{"encoder_arch": "swin", "encoder_qk_norm": false, "encoder_inner_norm": false, "text_encoder_inner_norm": false, "text_encoder_slots_per_expert": 2, "eps": 1e-08, "max_steps": 19100}
Rows from expert 0 of block 3 of the audio encoder, named by matrix and row number. Rows with one number belong to one neuron. Each number is 500 + 50 x the weight over its row's rms, rounded and kept within 0 to 999. All counts start at 0. Numbers have three digits each. After the name is the row's rms in percent of the matrix's.
# gate: expert gate (encoder.blocks.3.mlp.gate, 16x96x96), inputs 0-95
# up: expert up (encoder.blocks.3.mlp.up, 16x96x96), inputs 0-95
# down: expert down (encoder.blocks.3.mlp.down, 16x96x96, transposed), outputs 0-95
gate.43 103:524424559432559467431469394484558432421480473554386483428530523466486486448520512477608592462491441484438484547539389427586529427502565503526533514439517409500435530551488521506508427540434489528428508476555502555561505432511583465567495514501558476450508501563540509504536520431559486468
up.43 099:461526420561490579535498527532448521522491457490533493466487454513493561485561554530474508458514507392485528539459507577471431574491504516431470395523516549504617521503467474502434628475524458514487507484400521557464422564474428503444449543432501507568490421346478474513485524549474374456
down.43 099:518519457620559520485478487417504495491480418552438486478510636575495482482549479517533532446616469537477429450440487473467513575463424478448602531542415445438574586520469530405465506419517540492480503501536478485533445600587508450457460535457534509521483531442442526522561441555483450513
gate.44 074:473432553457501454440434478540554510448546538550409408462528519491509389427512496510530575518549533563475418516510458433444527537474444584484592558471458527441358441561519536534471457512459485447542388532515513496499560490568516453581534546611557431504512513525516506485551445459543500468
up.44 075:472536408547486519567467534431467537516415519441616549503459474499484568483536506546489460406470424353486582504472560554442442528525567483511472446555561533503618549515480439520435582498491462511497570509480531504463416537475431570449469473425428516575519503448568491468440457536519510510
down.44 073:578558400513501508489517480519488530504528439545570494528495630572524538417480469537636471435446457506501547376593439571520543467546509545444477531601472417496559574541455475455504544421587515494510531507551516449459450595544509481492546456490550524497472547491472494490567471529418493527
gate.45 085:523545534491497491438369534514575514477585489598524399489450526487522381465496521484522448552442483443536432411491443463496520537558454563535543518447503493499542457498504475513443492469535460428517375575552453481528544612500482444467541539552461498519491506586440458414539513512628509540
up.45 091:622576479508462461466490523520517599570556507451557486513492503549564561464457470389458455498503526573491489462506486453565472628524376538501468507515522478495521532459510490404423551467544576466511425555541519470448519589518461490543528550533508501489635566597521474477549486527573547535
down.45 088:476507569502637452400483422395652537441465506525456474542521523485548454521562450485456544448546466486513449583475487433507425422422540501545514479507417540544591499531546557429477508458430493537443449536486534509601432542514469591455502525497506481498525531502503479522476444500593487487
gate.46 089:439520453540547454517502495500579617584533478501570606487508457493498592496522467483419474447526567514502534494503560561452471593436425597481412410570537535515576422444540407518460542492528486501549538475462534534455459549485460535490491485432480488564588514467544434502388507504574484525
up.46 087:544492555433527565410499549505470535492482493521477405472542532511495487438479499463481556488544486462418546535502425550528542490411457502406490433515387494513493463536522487501481656565439481432548427513484450403560485522525598424513549516513508376478431519416510534432442453464538519461
down.46 090:488539500558446437484477490545466486518544420482473579474599586577478527510525463499568554458485496438455444425602457503566598502495519576418546450567391444534545559528552465501459532536446517556527545429581594471404472513497509431419588488455514496540462532476510459452522480571512513473
gate.47 087:511425404487567542447531554434508485416466533438447556527480584447445545578554524523495507543510527481507531476434549554480547488519518443514462509534435423511555496528452472567537520469474493565457523430519410533501469450482576551517410441434385445574458468339521466485437539545441482485
up.47 085:435516569451528512488559470508540445442382473486474588542555522481534541456484467552557498456533489500567590534459486565534446432515590526471400475559426470489491468579451507476606510393553535537509589501448474542607462453488581496505494490536602520541538467474512477516553403451512441544
down.47 087:628464631515498492455343473477548530492457451489468387480536495527532442412488565582522530546474498587484434549545410536543464491505550528448474489448505494519525538539474465466488476466522574563474486488511596573621420499502509442505558532518532497423539546529431485528545487477506538538
gate.48 116:435507463516637578520487603439456451405536432409494538546445583406423531553498519522486470465578474519516551533513521562548470452426451461470393536525457422509560465497449504552596518479532487486493532428441450520488558466538592537465411477468476491577522509464530476554466480554511502479
up.48 126:548441552540425417530574431504546550518383578521433456448552467622535460479504505476517530540421463572484503407486440468431583530566540515507524491450470529584499509522542466461490464582437516517513437608562603427439470560473462461521556504531529503475486483524553491399495498533506491445
down.48 117:489489424456462594566541553496453460504469517517548485467376502430552559426504505542464494552523569492478572511498469600397496542567459448550522427621522504378448560506485532511563527428555469453482443519418463518552528491462475560473480482500444471517435427478479585484551451528412477467
gate.49 093:486484539484375466551626435588564516562428494541531561527554439492619497552482482493456423601399474531548521451516536491521543449539605484475568482402495530547453485459447533478500507479548479479488507568456506419510506434434459513475539474523509522561526472484482505396435501515540425569
up.49 096:488540449551565567538401560446489489479515465441470557463494537454450625517560504499452497548522510442511530515473490493549470516506447422560421518469599474411611540494507469523460460445473416508460551415532421577602517511518413510514440530413452525519578515482558565539478514509537397484
down.49 100:499413459454432499590535538473531493489394599427500446501418427438513557416481563543538519571491505573458519496459480550464500428598478442572455449476574516347474541503444545507566499459458483501464487548529471528573535526452471510544553558544465511437407520525480541526545477504452456434
gate.50 119:488480479524544464485551487445445551513414489472411490459534568639435455551545511490526505513465397555502534359544477477551606487497487516471498560497446474502444466480525433508481515597438547575499481518601559429432575509573532442521538523511557473515531560463574514493527447568548445436
up.50 114:504513496454466498463425454582537498549601515567585519500515455462560533421504509463446523468559586382482432568468478466415453625523463492570543410537511515483545508459545480506448468433545396433471461520476464572535394543461437558490510513455435479437511467533502508467482558414459494525
down.50 108:490395452531505380524450405559565532491522380478442560476597518584574517501467492527470554547504452536467444552469506440511553551488443546469469517404588428521442453552418557507491484379494522545446532526522567533471482541538480511548458475498526470487577555582469544485551547510506432511
gate.51 076:444466493595553498486540545498512459450545525512450361465520501528453470445557497395528539513520514513495503500493498505498459484488429453550501497617488476521584493421612411420447564588465508499503528429510552522443483537516519469505447519492452485454358457402582493562427497545496418450
up.51 070:443521568515481492509541513573437441513528515498479433520536485458459446425453512466439528518542479454475521551531518463547472396468365418472487522446563485443442420460519558465529461533459418509490500512462489481569522467595480508571480544490552425466449519515483636593584558438484369494
down.51 074:580426582493550533412346462510444482481506562560476470509582494453468426560505470454466541532576483553480437520445504401507494565483427551557605561546416430558523501568448543480491465488516493484474427502518445484531492515547476506458483460546512471413562576480585456548545504436509486554
gate.52 144:452483444476585568548439561417438442482547437454514506462430586417408535495587567584487545451567546420509518539468521507501505528447451462472490561544571464433554475488431526595495514442525419503463566413492432580496565502558506540510421498459457544506510468460555544589458483518470494480
up.52 150:454489440481589577534444577429438427479545429481515493458431589408414530484584554565509543439577559427497526544469511516517495540448470472467492570552561464430555493485430525597502514455520416501462564404492425582497556502558505529506416502453473546511518461475546544585458474514484499479
down.52 129:494573591510561441440437428486541498500539475518490568497591544530447419604548484480462482400550459385533438499513511408563516470404559565474514573447438516608515489517561492464393456540478484552529520477548517494420481540545508450430513491519542526486519519540531435531469490463565573560
gate.53 100:518533449533497509571519628404433583538437553422534503499549532538459492557488482517529476504434442587503577369526542556565575476488466518420442543502509508499450452456495452510538543557459568549583540514533582423436538506556469470475494516523487465552537584456540458476550437592566492480
up.53 099:485499517486551471535510542431435554540378549489438522533540546587480461581515529503509485565441435526517526368548596509569578476471470510456460547464459562484462477459555473552493523587435548578584518492544524412456619443537532417511530542466524453516496511402499549517503495563546497440
down.53 095:520604567472465549502561542465416501494454611470505502497498418508430532542565488472532463458463545448516558429579502550479477469564614520536489499575426527487583559431629431482471468583467482543558494447504484444499463516496488495471622526457454517487419486440523436496430455563484500441
gate.54 077:494446424555515496522487536429560509464374476429508443486536561575479574425493477507553487456508390546507599477554444544450488559539608532470464439545500416542534500584526406493505592474472514513532541574497508497498416528483557524499552465482538505523507515475634465464440441494441567456
up.54 068:511416555561507437499494425486539559472443518558443384470520511618544471411473509442471492531497444589555480492508514457493419535462423533452443549500477542498488569524551509414477496515464628518478469543507599486481530564592494539527506567525588515403566503506512558541423535462513436447
down.54 073:493585434547460566551588520510420481538475557408536612512503514506447481558492468485539457530456504440512556417533540568473528451552568466464392506552537531507631587530550362511477547498518490523553530421519455505388475497484493464469545480428492476590508483432490433492468490528483499539
gate.55 098:538496451517392452512477494554531584555493557611486450498522459608652523489447486456472523596404510539454471471544483541493526567603533495526503440439506624552526563502504470487480568513477561484534519571499528478504428486440444502468544492466407469458500507517448490401511538484440569493
up.55 093:508544490543513600493403599509485465442583406547537487481451536425473545509570502540423487487535536472475511540450552516465420523455443487509495473570463465382594564533518556548522488473534474446516501428410361575562516466514491508393435491457493561500502554467407525525449521501502464488
down.55 103:524485446462492585507527558482425478447563493528457393519425522490527522466537447500515499509543577560494500513450477553396483518510457422547568504558490477345467564486473606516589527470482518389487465516476349452560564462484507558517518490501426524481460481507521571461498476490419499416
gate.56 093:450627508452423524515489549586480446574496462484559522573493460433557505481488456461477410488539563420506441500499541518562504502496473519491569495438531543431466488369479528563518504560521446443507501568486418444565541435497416482510522505544478545576498510578461465490645590456460532544
up.56 088:548471503546614471489464437376512563481536572517502414484481551535475503439509512508551512468446496546547532443490471541490462555533518535501429480604450537557583458558531444456484478468560615523512471472507609578492459620442480506471463547398564491505592486440525402497457453499504503464
down.56 089:582500513450483467464487436593532431442519482627480505431485536535624538508471470438481583539556514515406537522504407501565481526480490507489507478499467453492398616491556593430550417499468538489409464550558547511551501518511505526565515484464536511405558511564468576515507527425496574495
gate.57 127:462461446479584557558432542439471425452524438451469516471433565420416573489596547561506545458583524423517530528470500481523490535463472435493467577500591466423548521484453518569480497429498418517463583403516433577495536499562483526484423512454473522485509434475546552616468480534451477458
up.57 133:448475415528588577556426567426458441483556427433475494449437567435406559504594537556508567437555513446498524530470511501542507537458436473484489555549590451424534500473443511581488505454508429530471578416514439577495563511549494524499428519418467526518515466456555518598488513519477459447
down.57 120:501607578514570468414452436504539485466562475543463564509588544510467421615555462467456467395541478390539430510486501408556525488385540545465528585468445508619509484500531470491386473531487488512518503490526507497445498542525507476441528463513543520501537530518530440527477498459591566569
gate.58 069:492451478466448505507534467577549457459446506601484484534514513509548474501420439515577530513519534509495587441567495503497573401532521526506590573419563502437327577552467515497550451500502483531510499626491419489499590480476523481543521444498553542472471468598455577487557574533475503540
up.58 067:463525397596613490487499512448572485479589454397508500446419493519495450531537499501546500496483512528503475504505516531497454544499448540501425462482454496562627385407464528436559419575482548548460538519474609538475460437454488540549450541460540504553546532462410464561507440481528434448
down.58 071:436464424464413462509450505600447562587531499556534541466410522518596576458498475476587537489474546548441500512558473532483561595537530527465528387577449509482430552464577547432459488429522540497464505508504467460542455517569537523515560523484483429427482534489407457416514572507412534494
gate.59 080:583485578497520420447495427424571554459490536593489498533546511532537436454535459523487488549428504529550502451538489434473515530494493486535538507425484561585516422517504507459483452472552488580532444507468579452483385572421405497520471502501507501592589470584552387485450499500598578539
up.59 080:579547505509542487530444524441556478430534501560506555492521506456477535479511523419457441483452495465483472460477461483484444601517502520551446425469498476556605563453537495476463428455541462491460412504482500471500438483420412588393539457494359536536648521557494454458463449517521601503
down.59 082:502527558499605555379498443432532519440476516502510577488459513469459494549566522481463559407566525438506481574406519485528482443429604507506500485518526503533555525477568493439465487460550522516428490339489503511463479545461609515497438528452437451451561438517517415532473502499558564583
gate.60 152:474553443509573589533460574406416432446516437435508534445457605409410565513566544556483564424548520443460548504493478546507493503447469474450436517578506416463561510529456483554525501468527444497468578418484422576502553507541511519455433496405474513552526476438534490555451449531500463454
up.60 157:518429555529409424512580454535565552517445545538505464516554450590560448515392469448520455547405426575502495437542485489488529482557555516499551461436466521594445447510538499443501507581467552510535421618512591398457483494458523482530579509573526490505465527574509511411504520505539549499
down.60 136:505446422454420582592553579524459487531485546469542458506409453471512566443461520548501520587467548555450576508486492570425500470587464399560501458548607524361427519505468549517574539461510440468468480538461471493536533477442463532517481492504415461499432466495468565477527541531420453448
gate.61 109:524479494428550522438463485498432405459419549499421412511464543497486503402462498466528557491530472514486505551448450458611502461486596505439567518487450481475441606518500494419478539534478568531477498483509561501566569485582589438620497482536576415452473407441515566525569489495468527472
up.61 109:513469583472537562454465516467425396450424531547451401503511539467475494397456526451528525476531470513477522549432469489608459454441586534418543498524415473459494576522509509431521516547517590505451492466454541507586558488562606417588485497544588452451474434423521556527494489495499532464
down.61 112:510500584528575538497507579493471466492447505408496463574536486460394401544518506516393426492636484464553477481407633492460441473510478458484583559497455500469511420500482500546509549530509430545540460506488475448548544470540481444452420496573539533572445462488496543576481540579494450544
gate.62 095:486485506512424449485581452603572468482467473640463521485525493524626526471471460457527517578459529552479470557563450485511537529518501542516570425476459514565528524454530550425471479418466541529555480536468531494562409431449519498514599380523539495485425492456442595428450553471515476560
up.62 108:455440620511462490485567479505480530482519547540505529533542544481539423506397485450492522556469421559464516468522471507488550415471505469459550504447400479585485410575495558449547522530475565423508466550477569446501515457500583475468603440560545429498462594490482521403456398557572547520
down.62 107:469635592510569503473451470498581466433529508524512614534561566467531410563484452394434509455571469449532399538460486467511438488420460531509557551461441492629495525536503511509446479478515517492496503479509495498490493515495500510439518490522554512463567539499527574551504403412511594606
gate.63 082:562472520613462522466499533516456456476514489544487395489539517525523416534469526465487552467427491393448496497483493579515473447478491498534495486570424448566568504524536478427534503489513446465471458481431580548540401572522531517442499507481455434430308418413488556536522523543437464500
up.63 072:547447544507501555534398495519441521568474528558565603490615483525513492507481511510415527510470489497476530502485495531549484531427441534427490459498485511508406439429546488395525406504454502557467521406411608529507473471559536497533485458439513474467608500452463503554554424548637455494
down.63 081:430477558523580460441420491500570419489415446485413448534525557411480379449497521525460490499624510564535440495461586449506427517471420545480527537455443479493638485477492478492505524498479548537554446539530532484587455541478435452484474520565543581481494591464458552543550516508505463526
gate.64 092:470448526517486531541485504489576549536413492521533479450402565541545569477471512546501547582533443554422655526551477574493476551480412506446397419466500504475495448497507439513530549502479549488493454544448475484432578516494573493442509520446532478508563534447455563438356424497566479460
up.64 087:397516432561523578532520617491430469427561428429535539474399487455469470631427535548451476564491490551511509481548579579528497499479492511480473509452520481511506462533449485523546503571486590514574514497439470507447599467535563509474443552511453563574447470479418533523518437602519526460
down.64 091:571497579485484425502512504406521479415464609521459450506433487558529486408543486509453575493529512569518529572531447489447469449526607501586496443484508495429506481516600509478573488586422497499473473590561479505581453505523534496607522517450486451449456441534494477455444484496510461356
gate.65 118:491456537492526510479533510480482528542471535496381473505535505626475401611535493480506523549496475595505425474512553436558592504480441459467544574420455535493419476463531523469461492609383548533517504490619561417492545485555545432578540539575534479510477556464519551529531479552531513456
up.65 117:526500477483450431495548368599573495498476530553490541488474442519581539462546475462496510505459531407500488561518512479445473534544569525571543405510566569561545560486527427474407492453482483497474509539489519554492405520413426532446534473462529529438429390507458520483403587406444488531
down.65 110:478433518545519398539460421464600491461535417503447537501546556455548496438455461493572482587451407524512480464529465461583534504467467543454471511355480460591588459599430525492465511435490564527480543494543581520487484517457459498527506447555601490507526543593524556470505528530565464552
gate.66 119:490433568492502431484564488434534516459470514505414496476515531588485438578473501509512548547493433613506486438507468471518587515512486516471504582425470495524380452541495531479562390597432557549492500550569567470433552484551559441575524561543565491521486537554510543488601419531559509435
up.66 111:496453537506546525488538537402483516431452478463435541487485556485435474577479514593500539543523416621530527460453504504560555436475484491443459569464464472465430461551469571488598422535492589521466566481534510478438594459588608445516466530513520532476496548527497552528519382572581514454
down.66 105:495528524413447562501555579581457487531546660492575461520548384457449543515471551496421510512499550508451575494503501528493449473524492415570532509580529515448386520444626522488512519595492465422525448543475461470491538469504491552516480421522430492521455449436506440510429558487525490462
gate.67 092:472437425518532576533482497448440431524496513455422547519533585457464601484543520525534547479560499446524506536478521505576508502476474415484435574531516462492552621531489445536450489408495449587485607408557475584523515499577479487524475467428493469452491411443569565585491454475407469512
up.67 092:479426456506521557570473515418445401486480487463420527497551577451476584479527505501537569497602489417493511531480474521601521476471513422490437564530503461475529621523470461559481487426496433564468607399555463576523542509564507464541458497447515487444485437469607563571475458512440492496
down.67 100:522599612496608470420482436466500507473611385513458572510577525484437440575527459491470493435569518443577433515460529418546491530361524538450568568482427492585527481502488482473428497495524500501498488394489514493431511535531498504490451477545540517506568484514491479557515480490561546571
gate.68 131:578543529431498442441485494459516461403482577589406412430481549473519386491505503430567528517482472527419489441491403403562571531518518560568524584431476443518472486513488558465522429555493523469476425600563528491501502553493528451530509512573500489495476541599465499477566538510521582471
up.68 131:485532488543445469511463499568531565567542467517612502534531404579604473547500488504388475517508592533524449529458550519420413595512422572525512403502479595509519480509550503477482481516526508512510447585374507473501461530489410461449509559462523524589520471462408452472523505502488422459
down.68 120:541508486576519516443437396441442552507525368570437474457484617565541484489602467509527523456513535522499379457456434439518536572463514520392544544450435506529577536465442483493468506405527566484435529483529484523572467593523541501483517596495480547522547570512432517487512476516505475530
gate.69 084:503529436543496521507479553462455574520558449472555520517510475555455537466601502510409435462505582474535462464433547536454463635555579492507575520567510561478582559429532446556434486472564459536486500488486516523480447520497348474504476542448401565526581455510549422512570509524449537457
up.69 081:534450593449445491566522444555500507542465578433465442536503526459502500481431467461537492551501431523469546494521506519476566418488423467549506539533406439432375544522562545523550479504473499462527452542536414461545553413526545502489590476554562530395419577563518591470471391485476504524
down.69 084:556465438536557522536401518507441447567500483508488465469482560551491523417554479556501545490571480518425460482580429570506535533529427574473580484563349447429535553542519489441463538461504506532514491552504501470571489500589503448608561529443590463504480464459486580506561502521489439392
gate.70 112:431467492444492508607509517458460447538510532444501550439468579417428558473523503528525574482524462461441573445452464474495577464487548480454522538538540410439418486496429536604537514493482397475440553489578469504461561484598537561529452469503542419506518503523663517457547433507472484505
up.70 112:521486469569506513526545442462496504476460426502436523489460496540456556464644504594538548441477570458521508537526488515393516529526573514453479434523522532509591606518499478485499499468464513547489590474498487575470408517439391522493475464395477540525559426456494455544369548535439449423
down.70 115:445514524533604497520429411444518445482492431539421483524464631481542453454589404518557546479539458432491472501551454482486483524444402553519573461560448503527515540464474522488472490456512532548507488574512522486619449579532414547440527485479575557505485465486547605514508414398504507515
gate.71 110:442538453501520522543490570522466433457569470514492479614409489437479488577507520527469415531526558509604459460467575524508526523548430446523481568407580566463496490451493547513579416482549518516504483485507409522455578433450431523508455471475479587497514446563401570556534573537434536564
up.71 111:511526560455524568437523555510469442381541448486480471555474447448438402533546549532509470497549567455551402574466496484565465421486524399543538509428532521413495485455492561525517465573483436488487475436427427523578576420474553501560467505512499584475442426462421526563548562533508520475
down.71 107:370554502569381509507478506540461498600511529429521590541504489487476434537466441469494487473389479371554443391566536521542522495525580533452454519476500541568538509485529477528472478470517504537569530443564522498367441508449475501474553420484542541534479484502537465511474477478519545620
gate.72 081:539523455488518504503442501465528512525534468478445460489492606564538448575450463590452510506505480596457473419509465482453570561500382611501391591500429467469478464598484491464495433497517490537517416571546436480432572572562508414521516579455506518604554528464464503493540491553486541506
up.72 085:476580486472440486547530536509394525551477458434538566462434551488471547483557532504511510504486511437445523456527548488642558485474611502376503487524453473507482528403453526558504592500538502543454551452538564465507537434552517458486472464540532397569459441480476518481627566563416480486
down.72 086:520535509482495496515489542544451397462505524547520437460426463486488548480502516399544479553541490473483610457566421505593521510453572473429477487549406476537438620386545576500504509550538537389527563480511530498460490520537518487541468478590497527511414442497514466396489495422549600531
gate.73 093:519589544451453441555527540578493382496439569505533515514475412511576449562440466391470481534512548462483477540553501450539501506531530471520460505392596556506415523404552582485508517560415497505527502555506540404514539413450469481536543537529508567498508489542415553510515546479533615512
up.73 096:486552552496528551520471582541486397511461472429585486484444498448536459505431476493549535472544462476401523550510480522532478394426468537429484442494546422460479387453559513512543572581442493470453520472436507453500570432521644460506533460505581496481472528480466568537510436496606577497
down.73 093:493485447495566489450478454470547594496492555373524506560432462518458458456567412565464451446495543488594415547498534469349469499577459452559534522520592533448454441503490429551432529457517394490552470553490485547460426546450436557510482480450481528450508506519544489583528495499472439529
gate.74 093:504532466529379516590545552557509525540531489510523538545524471491499488469489505489544445529451556495569471471521621554525461514549472447501526460482565553475547518490477455513479481423581525510559461550390491515502493464375407497407490461456488449571495483412404481499534579575402379531
up.74 095:631395545528511428468438435474539574490392575503497450469597462541513502418477497508580492418524485526509549477576472511479448468532501522495475510480461462495438416521583405430532508509523454589456429562543534484456492589494576441533561539502546505447589478563534445498559496472513542484
down.74 097:503507466485561429439519457424512476484499512486506530509427514521414519479504562551512533464614516495465564559396511504523500525432536550474501513579482492553476565450554496419478561550512495510428508462467608539466492546569495469585342430492493448472499322481549465530552504520456554473
gate.75 096:441475397548495535598456544483517429507520456462476500417447507452425552469574516512496544434503566418501541478500491526433461557504481496494489490547577503440507487447515442580460456489462354528518562448476465550450500521503434526524482533440448562506482382436627541538404507492502426426
up.75 098:506380422497555511588471450435481467445548506453440568450450573492438536426550487560527575453569536495488553527459465489477573529468488480480464567498586490390431500555443466517452453472476424519469566453550460561409533518548482528605477547470526473503509447486619527561465456465466453448
down.75 100:493594548496592456455466426457536488433541470534422563492531576541482425595587429450507517465546474388514383473496483362507532531428524560506562587488361485575558520472519499488406503510457532502513509500540481510472472553477483497394523528553554517524503510500508497533485450491535523535
gate.76 107:566539538454430477637555509508522436466463531471520457504447479440518422416464480514532477489541525567494636512499439489438468469480528562492490505527506458429421483555452542488534480523561461464528435629439517446480550459473494448597522510615613526541475452564512482455517399536487524467
up.76 101:550493562451428498594527546474522465452498510454553436527425478453521443390423523489519469516544494567499633509499440473447493460469489502470489514481475443417441457552457551470544464537545442481494423561440530441498541485506550427617507554594607467538484486564542521435540391546557524495
down.76 103:436515536479520495529600457454622557452460532426473666552522465423531508546495494491448480573508471457549543548413549463521486421466485441547466510399560519521543472530446511480425557438460493591475527458527533491452480489391442500394469499525496529537462510555503538559510519542571432517
gate.77 102:535597482532463492467418536534493459557559523579499523490562527484542503573487499439394519576517498533434409468453458456557547570490388487530454507440514535473536517457550528382491459508460522455452454540580495474472549566575399520439489486458497487485542609512368527530514556513580530533
up.77 110:517523574545521563464472600470517497479494416507510385530554488491453326551415515530463424495527444517541447497522510491527428464482386517596478567432495475448528382497537517460497457564515435477560411497485513447515563543542522471456488564549475571483457549534438535539496523510569521530
down.77 101:473571554534532427458387522448483532519464428501509481527485532464479452491568431585456459339514566413555421507511521480493443560511547620467523541481527543502588510435527532498535517425569470582520408482520443495529457531550432552470495519429473553493562433577470469545527530522478520547
gate.78 110:476528431374559542503425481504510552492517559534511579560467552454530531567517544504450469596487522502543467477454526478596518515521448457527454535471602521464482525521428509531480480357561533498437527483501438590464537463470458559476430485388434436487579531468400489511560508521478463601
up.78 114:462447553456493469465482373534574502511540575609468484480508521517581562501480502470495599551528483577415579535498372455450564539484470546521491467546477462570442505579543482451481487474449579442467488537547537520481446539519533514548522424478579438418550489509550466415449457424570531539
down.78 108:500441430432516548421497518488450571507530477473582475384521435509460579469473591532488531558473522559462557531463485528479525586476453517455600447575551461493423453416475397469442547547510513492443439476431583521469503509496529515551411524447466399542533424437514497510580538505450463443
gate.79 113:472562368522509470486532473532547429480494526491523485470450461528549598458502491492537504497459533477533569479521431499532479571565560551565484500487607489569583563485463491450505449378564512511461529556512549551480416579428397594552475492430510476523575440507503468455547562424426446554
up.79 107:474534479535579563498440626477475562500575465508618477496495472431450486478477520521487456434524599590527512474483528611486432528457473538487478505571500494499493388409466503509579475478605528462489520437407488489542468484497521589533447491523437525568577536490543377490528428544503515532
down.79 110:519474500496600532426429451483513473418583528584441399561445518455551427458459442504466489478492522579582470546475508482449442510517450499528524588453521572530454494583449556488561471454503560409536516547515513528561457524512445647553512421527488554446541567572450549499508442467515535546
gate.80 090:498553485475477469468544479526401447493378514548456433502549526463502544435523509442512547510502457466502539474446472466588522483506586525448626538538428491511460642470474524528484549503499562510459562509514528489609524466587497462560485495559591460415373439486493558506584468510429458482
up.80 091:487502509466490540521548566461382406439424495489546415453525514405446512408508524426548548471513447427454519518484445501570504498443549511434611500483438454475448579526469551532551483581509500452423545487474499502564552479539578440549538546538541467470397477491558564498539398513459560455
down.80 099:474548552532559512466557538433475438518495511428460473651475507439399404525484477539405475418569523448573429528360602472453423484506494437516573531479531545448572462502483497481532518504516500502502490490476473496500569466500493524480440524512494524491458398466468562634492512538458515562
gate.81 104:499505603520482534500464524550457422443532433516481496483586464463546477482467525459468494520544499526459490555492457498519440458450558481483573423554353448461468559514502536498556505539502542445477464529402461507654539362529558381519515516502569488540437439425443541484553491481540458458
up.81 107:478457486488560505430464445481504494454467556556408500394530529508506592476559557494494598566484477519433478502482432449590570489479584467486487475513491460533520551488543452450429542494405540511510574399575562563470487458564554511612455450460471435399448488418577519518508521495548441470
down.81 111:506509574425513524450416545539513398492501518561465340573487529499484415547507565508458476476638486479482536554468522465486455506472458492528493557575423482464418538577529621534559514538522474414501458561512451485522553469607520411492486501579525520463464478483474562479471495469436538532
gate.82 099:501481456460551487572568420425472402440488508501419505436486589444414515435543463534610548469534505490502539456556448486544597484490562516510529587485541444470459549542438456547532447476495470553473560491571525557438571483497490451611439448525606486450488423516577570520547501538465495485
up.82 112:577526573464572490339462512496537537424511544565445451518518545477515401517474521459492476528523461572489455471505470437555518470489421520579509602442464447538449462562494535423506439509497534442478431523564506444554516562536540458565496510567484477415508573590421486522528523508571592566
down.82 099:517455476432416486538512575649510468565493577453586516516498365498494545537382571478423456519486504551495580571533566580496482464528502504525455456524562496472379461463550513515497487564515438498592494523460491517435541416532545426589522476535479466443461468510492476492441515487497556505
gate.83 083:529567559531455459516486481536585566632395516541507383470507454553489507556493516533413461520458479598508479378467507447495515511594550503513536554489524529462511534500542451444531478453567529513517432561579477485521549546512393482444465454536539563438575524543459451458510459532591447557
up.83 083:496524478563509579534412541422559555482567502512513546529509515459516492513497499551512471534470485497476431468512460533454517551490438430560483501435581482513567396560509432487490425411541428445475462429467414537505504577483480532425468503373427522564611537525436501475482495572615425554
down.83 085:413543509445525542463500532368554499491401546426521540495398491422529525491490481561403547562505431443507455548408521509434408479507505473562576466509590478483524519523450562524540596423508505527396483547471495504557529486499565530476483567467448457509483485522516590575572467486452453558
gate.84 088:536458456558494445516491509455481549516434504450475451463525483660449415522535486488500515519418408588514470406534446480465551532568514564506518565470504532502509448535478430542472448590417503539537478576555578457448526605533473452526556601524527524528542545521605516479530445556540441457
up.84 094:439472515548564569530510576474439483439466504459484489578515566448453442570434512568528466497550443591551536479503556550562520398454486469388472558542442472502469471539462532511629574505508593517553535475452473460494609392564540513479473484511528512538476561459478534553416442549500543534
down.84 100:510604494429499550496525561564482473481457595522539418514422497420519538509530489474508498495490538459469589465544469602476447478535464513569533469631408469453540612486566512514543528524555527485515452568436431482571482478469444514436578447494449494487368434433466569505518492494428494497
gate.85 091:431549524498487413522464418497567551608485559573475571480482553570569525596494539483429560509515492572449496423519452395519590568465446573533468534534469501489481447498438463458491495511447500449489494567617548514395536589555481565488496506513471461458537605499492513462484485487575442519
up.85 097:532478501423507494488538392546517529553473569582489508432491520563573579428537510488480634543501524493382549563560407480506559547469539479503521421536491462499425553443460526491449585540443457490441527523533545533475421510506509521552510445452461372466522509440548481455458569429497466426
down.85 105:417540533505507528548530472535494529547576509475515633530600487426468545508399511495483523475476417488504554481566558514584538451423516502425554474486497494601503457575517420537429548594486493534552586459502580472476491490542522529516508367468572455521513538498579536502445467514592520569
gate.86 071:538437497461479442493458435518580571576509643523453442479525484544518596578495523507510504537435529587559492463438535491555569533585567548472508512525498597471443571472517407451424448539514603543537514488598563510491521527502489433534490519468514463444551503435523389447525474529485436516
up.86 079:509401551516475471475522484526496502485502537537415334383469465520473525528464552476583572507476499533442535506445469456532511469498529541474510456576386487504481500464525436496433504626468559442464482453525554516461525523518547389528504567545537485426438430418573448444446496468513516414
down.86 077:526523480613451502507454484463558443660537470442539484626502525526441440438458469568520445445486429444581558494552561524516497427461550512455495513435465574505575505495508390471447588527539473598629503526501549501450479510538464481524522505489513497546534474519573460507431463489553499513
gate.87 081:489496517541369506570566533566568501557524458547607503533559403550560518485469466433472386500486549472560460516582582567467450488539499476445505408505475576569484486422531458520506486457560494522551516493396503482496455465454460452511550533530516629538472420545542542504422462452483526509
up.87 083:440610498343541488451488465491582497509449545558484507482467505519549480515519513474533501565549522499493439473426428433545498625503436649567487519457512481440476558468494562441473489488484544518453483587528577521543563499506501466536455445506544464506547464507371496511604553529496520571
down.87 079:497479420499613484479572401442461525437516454591441427488437572477505506428559482475605536498436507515511502504411525473509555450499500454444443502436486547549561536587444526593530586462521567443438508516515516572446529509463474531500410516508486521536526552493405465413548455556436432488